Weights of a small segmentation model: encoder norm layernorm_no_bias, encoder layers 14.
Rows from block 4 of the encoder of a small segmentation model, named by matrix and row number. Rows with one number belong to one neuron. Each number is 128 + 24 x the weight over its row's rms, rounded and kept within 0 to 255. All counts start at 0. Numbers have three digits each.
After each neuron's rows are labels from the 100 images, of 14976, where the neuron reaches its highest value: "responds to" is what is common among them. Only what is clearly more common there than usual is listed. The data: seven-segment displays showing three digits. In brackets: how many of the 100, against the usual share in percent.
# fc1: MLP up (encoder.blocks.4.mlp.fc1.weight, 768x192), inputs 64-127
# fc2: MLP down (encoder.blocks.4.mlp.fc2.weight, 192x768, transposed), outputs 64-127

fc1.246:122126159144145130154125093121145143098159137135073109073135119119153101099138172102179124109120164134145089117153123096101092153092101168121141095151121158116131109176145139164112154106152125
fc2.246:132147138114096124110144169140107114120116161128138116163135125145077090188109112152120255161137098122105141102101114167120137127181141130132154133142132087137117137101160078096100115147094121
responds to: white glow (55 vs 17.1)

fc1.6:098136102122150154116244115128111120137126166129100156124135175143143134105144125171137119109124130151146109091131156145132123102107095113097157121132138142138103146118126117100138141159123092
fc2.6:123137124150127122124115134136137124120115140131126113123137128118119124132125118128138255132112125118114127134125134138120119128138129137127136128141123121113126124119124124136126108109115131
responds to: white glow (43 vs 17.1)

fc1.719:146122108095131149116155107122141139166137112151136106153106124103155116090093124149097147120137121110146149115144150125139139146064152101086136091128122104150130134115114112129106105121173134
fc2.719:135129135124141127132117120120116121125120138122130116115124127113120120140127119115138255131126126114134120139125147123125134130118119126131123140130136129122124134130128132120128128119135139
responds to: dark on pale (42 vs 16.1)

fc1.380:139141107163137160174151124123094129142147138102111114139167120138124109153108123139121083107151128117114081113112115125115108126085108105130171154123115125131127094109112160157106133103113146
fc2.380:110119143111161138082136142111147110105125138137105136149119148110099138123148126124148201128107127119174146088145134109119160132156123136154104130139156113134142145149132110092112141110116107
responds to: white glow (39 vs 17.1)

fc1.572:119118174122119118154061152142126123114081129144109142115154105115130095137107145107185151130130095120118157101116154123143124129107150179142109135141124143058142103103078112134150078070091152
fc2.572:147135139126134116098102138124134111138120128149165125148129129129122130114109133082148255146111115130163139150108093125087157125116126109132154140136109124130118147131140160130141129135125105
responds to: white glow (51 vs 17.1)

fc1.548:086131159082144149159122089094144124150172126166150120088119127126128125127099113131102114133107145102149143094144135124122145125154101127109092150177151134121141137139065134118139122142140151
fc2.548:114136124130120113128116136128123126122125130119137123126132123135125127123121127128123255133121125129127126127124137121127127134138129126128125133119120120128147126126135129125119130131125127
responds to: white glow (55 vs 17.1)

fc1.739:109089123154129113116126143165151104187109123097089089144115099138113126161128113111180162103108145097115143146121079110128127126148134141153142124118088178118117131102125127155159130142151151
fc2.739:133123132127126140130121117134130137124126126129133130130132128109138124131124124145128255136136133134123135145129111130122141149123137123125138128127139137117127135134127117130129133125117126
responds to: dark on pale (66 vs 16.1)

fc1.497:126079156117150142101149094095146144116131080098155152125140159130125129118108137155110148105118111129074086112109119104123083130203113115125110139125133141119149104132099150103124100099090103
fc2.497:111129132137127118128109139132132125115116125135122125123101133135112120139124129112142255147125135118131135123154131141135134123135123126129139112129129123128154136134133133139129138118116102
responds to: white glow (37 vs 17.1)

fc1.187:075107123126144119092161090099147125114138156141114149127092140149144104120112159142124083125151133132114158070130169076110085106098143105162099151152102123117104127107161140146158109122118171
fc2.187:152140133139123141136105140111103139135138100102132112137125098111130145128114110107116255160128132123106094144119132147114148112152140161127110131107116138122118114123098153093108114137137109
responds to: white glow (60 vs 17.1)

fc1.673:097084106099156163105157139143134140140113129102158166165067133143119179129143105111089101122171139172108126109102090102130134171121105136133159094125118140150090141130096166155149118134120109
fc2.673:125120136137126114137120137115109125119129117135131128127126131123136124130129135121125255131138138108130128128136102136124129126130130134138114124127119110122136124139136124128120137121135112
responds to: white glow (36 vs 17.1)

fc1.562:105114144166135134163140138128094103121145141148125089108132135129130131128127113131161104099080123117133162117092119145136167124115140094140151128113108098145100122156081159162110127147099144
fc2.562:128125131122120132131123124118130137126128119133132130128136128128123133135133127126129255127117121118125126123121136139128130128118126129119127128136124122119124137133130130125127118125135121
responds to: white glow (44 vs 17.1)

fc1.268:147138146101183149152075130147137104141121119111113121132150143151160134130111117144173134116124138111152110139127153135081123123134067122128137119125141152100142118148110122121088126177117138
fc2.268:098132123122102145138145145105124111113126155134144112095153127137105124101139132118116255159138135118110117150116141124143132142123140121120123124125129125083127108136129107121123153136133134
responds to: white glow (38 vs 17.1)

fc1.375:147109118105111136134083148102139145084100070152167193093120107125130150134145170147120118141110131146143134070122141124157162146123135114133132157106132099090191103141142124092129133149131111
fc2.375:129127121147129119131125126127131122130129132118113133123132135129118122124129120123130255124125126124130123134119126130118130129132124129138124125121135137127125138128114121131119130131114131
responds to: white glow (58 vs 17.1)

fc1.222:150035084123153168147158107166135103113181143130134130152111131128137150127136118112128098148116122135168112114200087184111112134129091146114152155075160148150152149144155160155123154114141112
fc2.222:144127130129126126128123116122135123126131121119133124126133129138137124127132126126138255127129127124129120136130127137122135122125116149132111119145115123120137131128107128138136145121127139
responds to: dark on pale (43 vs 16.1)

fc1.486:151112104106107135151138164181141125139147134134118136126145132107124068079126083146127114102156101168185131109141141137136106128111161143156117098109117172125103139152093113129090116128138160
fc2.486:129136134132132141133117122138118124126129129120133127117127119118127125117121130121132255124125136132119130127130123133134134136139135125128139131124125123130122127120123123120142126125128127
responds to: dark on pale (56 vs 16.1)

fc1.251:110125117123107165155090155122163133133161143135151170074100083094149124114165136122146080135111157145136076137129152119153076126185138122120142122146123100111126112165109169156112126138143097
fc2.251:127131138133136121126115127120128131139136118121115115140118124141137127132112138131133255117133128123133126131120113124125133123135138128132118137117117120127127131140126136141126132129114139
responds to: white glow (36 vs 17.1)

fc1.40:129103117108110116123129130144110120110137113133115131158153159098115118136151096134133073149160096142106178100158117144154091100070128114123170111169131133107118141116127122141098136145134145
fc2.40:138136115136125129112130144101143125134146129121132107138120111145135150103135125108145255129133143118122106128113125159119154135151131131152104145123123133143106131130108152113123132145116140
responds to: white glow (37 vs 17.1)

fc1.670:141121135126086164108125121158178087092170136090121111094156117103135115126116133148119114108127134161151122104123151116146120116159160142128145166087139127142165126165106138125100134106097121
fc2.670:112139125125125141130111115138121128118120141133145120115118131120124124120125133115134255129123132136122120129129130126127121133122132130128136139132123139109135126118121121127139132129133124
responds to: the digit 1 (58 vs 27.4); second digit: 1 (28 vs 10)

fc1.89:156115142112125138150104120085144138141125111146097144147124081119129141137151139112123148107152122144106114112153183131133147135110150150130142143194155095087128096121084150150134167132122136
fc2.89:120128118127131109126122122132125126133116134135125140122113137124125139120124115126118255130129127116140135137128119139113121115133139130148125131126114127134143137129145138134124128133117129
responds to: dark on pale (58 vs 16.1)

fc1.58:116110156115112135161136128162140112099153105137108170111141157143149144105138141091128115132120192127103134101153146144162133094121135172114121118114097135143131121116117114158153136040140111
fc2.58:128130131135129129130113124132120136122130116135132117129118131126128142128121120128135255117129113121120122123127132132129126135124122133138130123132129127126128122114133121124125131126129129
responds to: the digit 1 (59 vs 27.4); dark on pale (36 vs 16.1); first digit: 1 (27 vs 10.4); third digit: 1 (26 vs 10.3)

fc1.747:087127116135178110112151158160122128114140129114134178166178123119166191186099095082165087144149141107152134103120127125113123084130095096115129110120146153147126156074159104136158079137100102
fc2.747:119125128119127134126126123133139136125123129130110123122127120124130121131123144126145255130127126133132119130117132132119131125132133131126133133126118134131130129135132136133122131129128128
responds to: white glow (57 vs 17.1)

fc1.96:093125139124126131145128156158119122113102147081115162168115134131168163097100115103101134107110095126117087166131168105140146155142088081113125100121084132148081158138114092108123150117100157
fc2.96:138122117128121129120135115113127128136125115125130129138123119124129126138124112140135255132134125123124134134127134145126136123142119129122119136120123125127146114119135144133136130130135125
responds to: dark on pale (35 vs 16.1)

fc1.105:131124139113107136105146128117132112107124117133164142134134113127161107168127148125117155114061176063099152126107147146155153115117117127172108154107097114123182123132131159148146104132089103
fc2.105:125128136126127135125125131117123132121126120135129120132127120121128131129133129131117255123128131125125132129129134123129130130125124132119131135123132130124131120126143124124126138123127140
responds to: dark on pale (66 vs 16.1)

fc1.599:156128095128112137115145140105155181126147103136153147118135116147145078140103171165144111111114191105177122108137117111125124123133151112153144127137112149138187122139129093156134117163101082
fc2.599:139126129136141126106117131128137102125130146134121116117119144097116133141148120125147255119140128121130156118098143132112147124123127127133114136126148128133129136135116115113115140109130131
responds to: white glow (70 vs 17.1)

fc1.78:096073136152129148130132138130150156136152130137130129122120141120153110144141105123118118117155094131104161099158107136122098099109124125128144163151146102157095106123129160137123116100100186
fc2.78:132130117132129138124135119121117132129125097122125122140121131108122141127129110130135255127124132116125109112121139129142149125126126132124129114123129125127129133128112124110115119142120129
responds to: white glow (37 vs 17.1)

fc1.404:165134139120155060109153126135139102116113125138106146160174152118123124111126163104144110078108112135110111129102160172155104171109110136157112091147135097099170110167127122116156085102092105
fc2.404:126134136132128108113133140113145129139134110114117110126129131129124117154139124138136255130132133113098131144138113131142148131148126125165151126148138107135119119121149121140144131110129125
responds to: white glow (41 vs 17.1)

fc1.112:137151179134086138159094118139155128092119115123125135148192131108143163120094125134127060128086105134143109135141129140102096158130120135109099171156072100101116097125118149121162120183116097
fc2.112:134142102134127150125123144119114126109121148131123144123114156130106156136137114134104255159138125126138137128144129125130116105134133131154134118130155118126129120140144120125133146126109131
responds to: dark on pale (43 vs 16.1)

fc1.696:108099140121128090133052138161120136110138159147128141135112124125134112140089152109161167122166145136151132122095172113131112126147143176158148151148093107081148099112121122105136111069112186
fc2.696:139137126117128149142154134099132127108106123132092118164150136105099127096155115110139223153119095138126122129136127134121142094136118160139091134169113139132133165137121114101123132148097120
responds to: white glow (36 vs 17.1)

fc1.123:103108160135129164120158095145143136122129129129113141152131145129112122133133115144095095136106094118108146098155092135094105106107167068074115142171125122110063139135159140166152110135106112
fc2.123:137128124127117125115122141120132126130124129113139121119119117141140139112128125117145255122138140115135116123110134127108123122136120137144109139124130128135122124128119125123109122129116122
responds to: white glow (42 vs 17.1)

fc1.588:120104086168109166155146082107162090143142129132141119118133150116111145121149108125109090126130126139150099099119202166084135116151125113138143122104134108122129143104142111154162131083136146
fc2.588:129138127131133128129120122139110124125123134130133138127118129115128128124136139127117255131131129126114116115122127128115131125118136131124116124120136131130119125114111113139131121132115131
responds to: dark on pale (60 vs 16.1)

fc1.341:129118164111146152161127107130114151087134112112106125142126135144153152090116103133137118120099137147092118142110150121133072171197128095127145153093144124107109118123135119099131076100119112
fc2.341:116122125137114132111128152123137146136128144133147120140110147120128142121102135118145255149126139112132127136111116137113132125123117113118132116126122115133155128113116131134132147144119116
responds to: white glow (72 vs 17.1)

fc1.295:130087128131176117123114118122167152151170113161128143124097130170165170130086132164112075132104105146151135134110155102141122132123178107105137162136137129096112141132142079138135080156150123
fc2.295:143124123133130114129116141120128115125114126120132120113117121120117122123123121114144255130131128129106118137117128135109139114136124125128117130147105133125135127122130124121132136117117129
responds to: white glow (54 vs 17.1)

fc1.104:152080115096134171133159141135126074103137152159145128131106133121159158159153136120150125147139134105135138125149123102127133131122120110108085119112111100121102138112127072110118085103114160
fc2.104:144120152132136111116126125121144140128130108121125124135123125120132118132127122122126255130150129133135140122117136141120119132149121137120109137101118132130125115138124123128124129130132142
responds to: white glow (40 vs 17.1)

fc1.641:129113119073142127155153148143132139136114129129128153183148163142158100133116083100132127120151097128124155081162106113142130091076132117150130111135107128106093171091123121168111148133089175
fc2.641:132134119156123124104108149100129131129131124125135115108130123107117160101128132094121255130130128127137105133099123137115143139141146153136123112117132144141119124158108150115150160131150131
responds to: white glow (41 vs 17.1); first digit: 8 (26 vs 10.2)

fc1.382:096180150139133116116132164108140134101148131077134146169087132112159124089152127111178135110109170115119180117153124102136152137132112168113119139147105108108148097142124125110153156121134099
fc2.382:147127123149118147111134105147106123133095121140126138091129116086085154145121102126126040150117112105153118128116123141109132133117112113166181100086136147145118140104121108126089127108124157
responds to: dark on pale (100 vs 16.1)

fc1.301:112070127150089150129137180111133141158146109146136108071099145146147106117152125141124105145108091186133198117123149104103106138136153076115103143139109142122122098167132131162159078133151093
fc2.301:136132138128125118118112135122128125130127131126141135130125103129104143142130130117138255134131152113128120118109130120130131131132125126126115110131107109135119114135120125118105140137139121
responds to: white glow (43 vs 17.1)

fc1.676:132116162111072108112131144121097121150140136108114100129133073148141106173126126138120133083156107148138137136106128080142092157113138100143159110150105113120103111126103154152146197101133136
fc2.676:136126122136121127126127128125121134138127123134138130126124126121125136119117113140136255120117134130134113139123127132124133114148118139119118114113126127114126132141134148118124125137122130
responds to: white glow (41 vs 17.1)

fc1.700:103081138099156151156153141120169135161135113126129184131098126173127189137086153138139096165132128066138138113090140113110163160108145084123101132116140132132099125123127131093170151131157109
fc2.700:128130137133147122136127146113120090118111119128137116121135134138126138137129113130120255123137126116113129134119098138137126135143139141125110116120121114126134134131133126128124131137128117
responds to: white glow (44 vs 17.1)

fc1.199:092101132131100137126155156166147134150154115126122122130142157103161136095134129097140104155108136133141096126172146142166097108122171161135135116102145169108138130162126110111137105083129111
fc2.199:129122133133122116137107115134124133138120116120138131129128126118132122118140120111125255117121123133122122130127136116123145121124120127134130116138138121140131130119118122123130129118126118
responds to: the digit 1 (55 vs 27.4); second digit: 1 (26 vs 10)

fc1.171:123125174127117138149148134110099101138115104111081133112124149102148152134080127105132120123161161110138119125082107137125140128105098121117110128076135141117121154116074154134126129121164122
fc2.171:115127128113126125124133129113145130135132129137143115121117124129138135114141119126124255126136111142129137116136131128137118127125144116126123124132124119128146119127130124126114152115124117
responds to: white glow (36 vs 17.1)

fc1.663:139125134122087132162120125137141104127145142122132123137101156120141131129163196142098101104130186154113086118131145102121131103167129156166124143095124133136081109158164148136134189113151126
fc2.663:122135130127131121129131133131123130112117127133113121120131131130116135132128129130121255127123132137129141127139120127115122135129114125136135136121125124112126132124142124131122120117126130
responds to: dark on pale (100 vs 16.1)

fc1.271:120112112108103158104130172177159112099162153151132142114148152100123123111094113121175073168109128121126141157131140100189154109117136155131128129112119122135131118138095174166095158151110121
fc2.271:139129123133116134130122128138127109135125115123122125128128125133131128130139141133111255130122140138133119123122118142120121131129134128129130131128129129123133130126127130121139125124131130
responds to: dark on pale (49 vs 16.1); first digit: 1 (26 vs 10.4)

fc1.75:138130134117148112126123135128142137110129150135140136104143093160123139148094098165146082136096163134165131122152132098131150090182155116111128115143109169137125123119110121145175095148108168
fc2.75:135118124128130126120108132126122127136142131121131111140127121119108124121132122124133255119136139136123119112126135138133131133123128126126131143102115131124127127135124110127119128137135128
responds to: white glow (52 vs 17.1)

fc1.735:089144129110115138188097100143150125115117155100144120137158139143094113105129172100146150065167127083117123130140144176128126140152090149133141161096132096113112100128127157155141108114116132
fc2.735:136123131135121125123125129130129131128130123128121135126127118117126133127135123124134255137124132125120129125134123117120132127136122128117127116129125130132125125132119137126123127122125132
responds to: dark on pale (39 vs 16.1)

fc1.730:131115091144124170143140137131135112128132135125112126092130127118138124117092141130113102125142155107125047136188139126141094114109147118143170118114171145110121182166108170176094149075125134
fc2.730:141128147132130108123125134126137126139118121120122123129123135124146115137130120119120255116129118125133129119134137128117135127113112123120129135130112122121114140140133138129132126124137133
responds to: white glow (45 vs 17.1)

fc1.753:163133119100153105124080139112148127108139144132136142108120129136145150169098173137151149149094094113116135130124106165136130148134148100130117109126153134116168104109112162116126143133113147
fc2.753:126128140129132126131123119123124135132123131136127124127129125129131125121138123128128255128136124113137124133131125127127135133125132118118118130128137116127127124121119125124129129129127135
responds to: dark on pale (84 vs 16.1)

fc1.204:152072094131112159139123144131156113128111141088098146102148106124116109113095147123145117171140126129074104100133141150140111144132114154100131133079149126154179149150107149060087085101159083
fc2.204:164130132124115099132097106104125127127142123102149125123166140145117137135139121159145255142091161111131105122113148136123125143145093133145112130141135138133118163138104106105117148097122133
responds to: the digit 1 (59 vs 27.4); dark on pale (52 vs 16.1); second digit: 7 (25 vs 9.7); second digit: 1 (25 vs 10)

fc1.558:113149160085208109173098139152150130124113137137184104134144128114169139177139087130136045145095121128139140120104138088133155118173126105139123154169134149129116141152140130121126126172117155
fc2.558:124130134124129127118114122143137124129128142124133118136131126125121122123135108118118255123129117118134133127129134140119139143127137122134124113113126124139134142123118141127114128119133139
responds to: white glow (39 vs 17.1)

fc1.386:132129146118121164135122094152133162143109151096093104176133146143142098116128153146069103140132120136158127078140191121107108122104145149129162147107131148199085134135122104140119143114110147
fc2.386:141133123127125122140122132127123126127122139122117126122124126119131124129120128128132255112129120127128122128136138125122134136124133145124131123134133128123143125127132120126122130130127119
responds to: white glow (37 vs 17.1)

fc1.156:086080113134123128128146134091147117147117093116142139169096100172156130154124121126147089166157161114098140102163108114087114091125139113140136128116166137084093123127112173179160145136138123
fc2.156:115130131132141119132122125114116125125121132130127117126136137129110134129127142117124255125122119131140111132113122127127116135126136136127128128125132126140121128139116118127136132127140135
responds to: white glow (36 vs 17.1)

fc1.168:083084157119150124146137126141141122087127115092132151112094126099118155110082118152160144132105160114091110082105147142116127120192156145114116150091143125107156149136091147091094109125122101
fc2.168:137126120129134112132149131129136134142143132116133132138127142148125129139134120139142255117116116127137119142129123125137119126132127108127135120129135135130129143135120114119123134113100122
responds to: white glow (40 vs 17.1)

fc1.126:115141110116113139125136114107136136110135140112096107112142107099138162146131142137151131113140127103144152097121109148130130146117131108107114105189144132150124151089107147125100179134157098
fc2.126:135129113124128124128128119138133130134125128136135132129125121133131122127126132132119255117131119119120135128135146125136123137121126127117129111139109118136122137124132119115126122131131124
responds to: dark on pale (96 vs 16.1)

fc1.339:115140092157127134114162082100121159153151131150102123126135159136122126118094183123080100123146150102153101090151139165126098127111141134115130096181119152182158116118116112112137128158122099
fc2.339:102137124126112134118126164144143099128135125159116095134125120113107126156123136139135255137125118134121134127118142143101129118141104142156076135114107113116127106137131122109104110127125114
responds to: white glow (38 vs 17.1)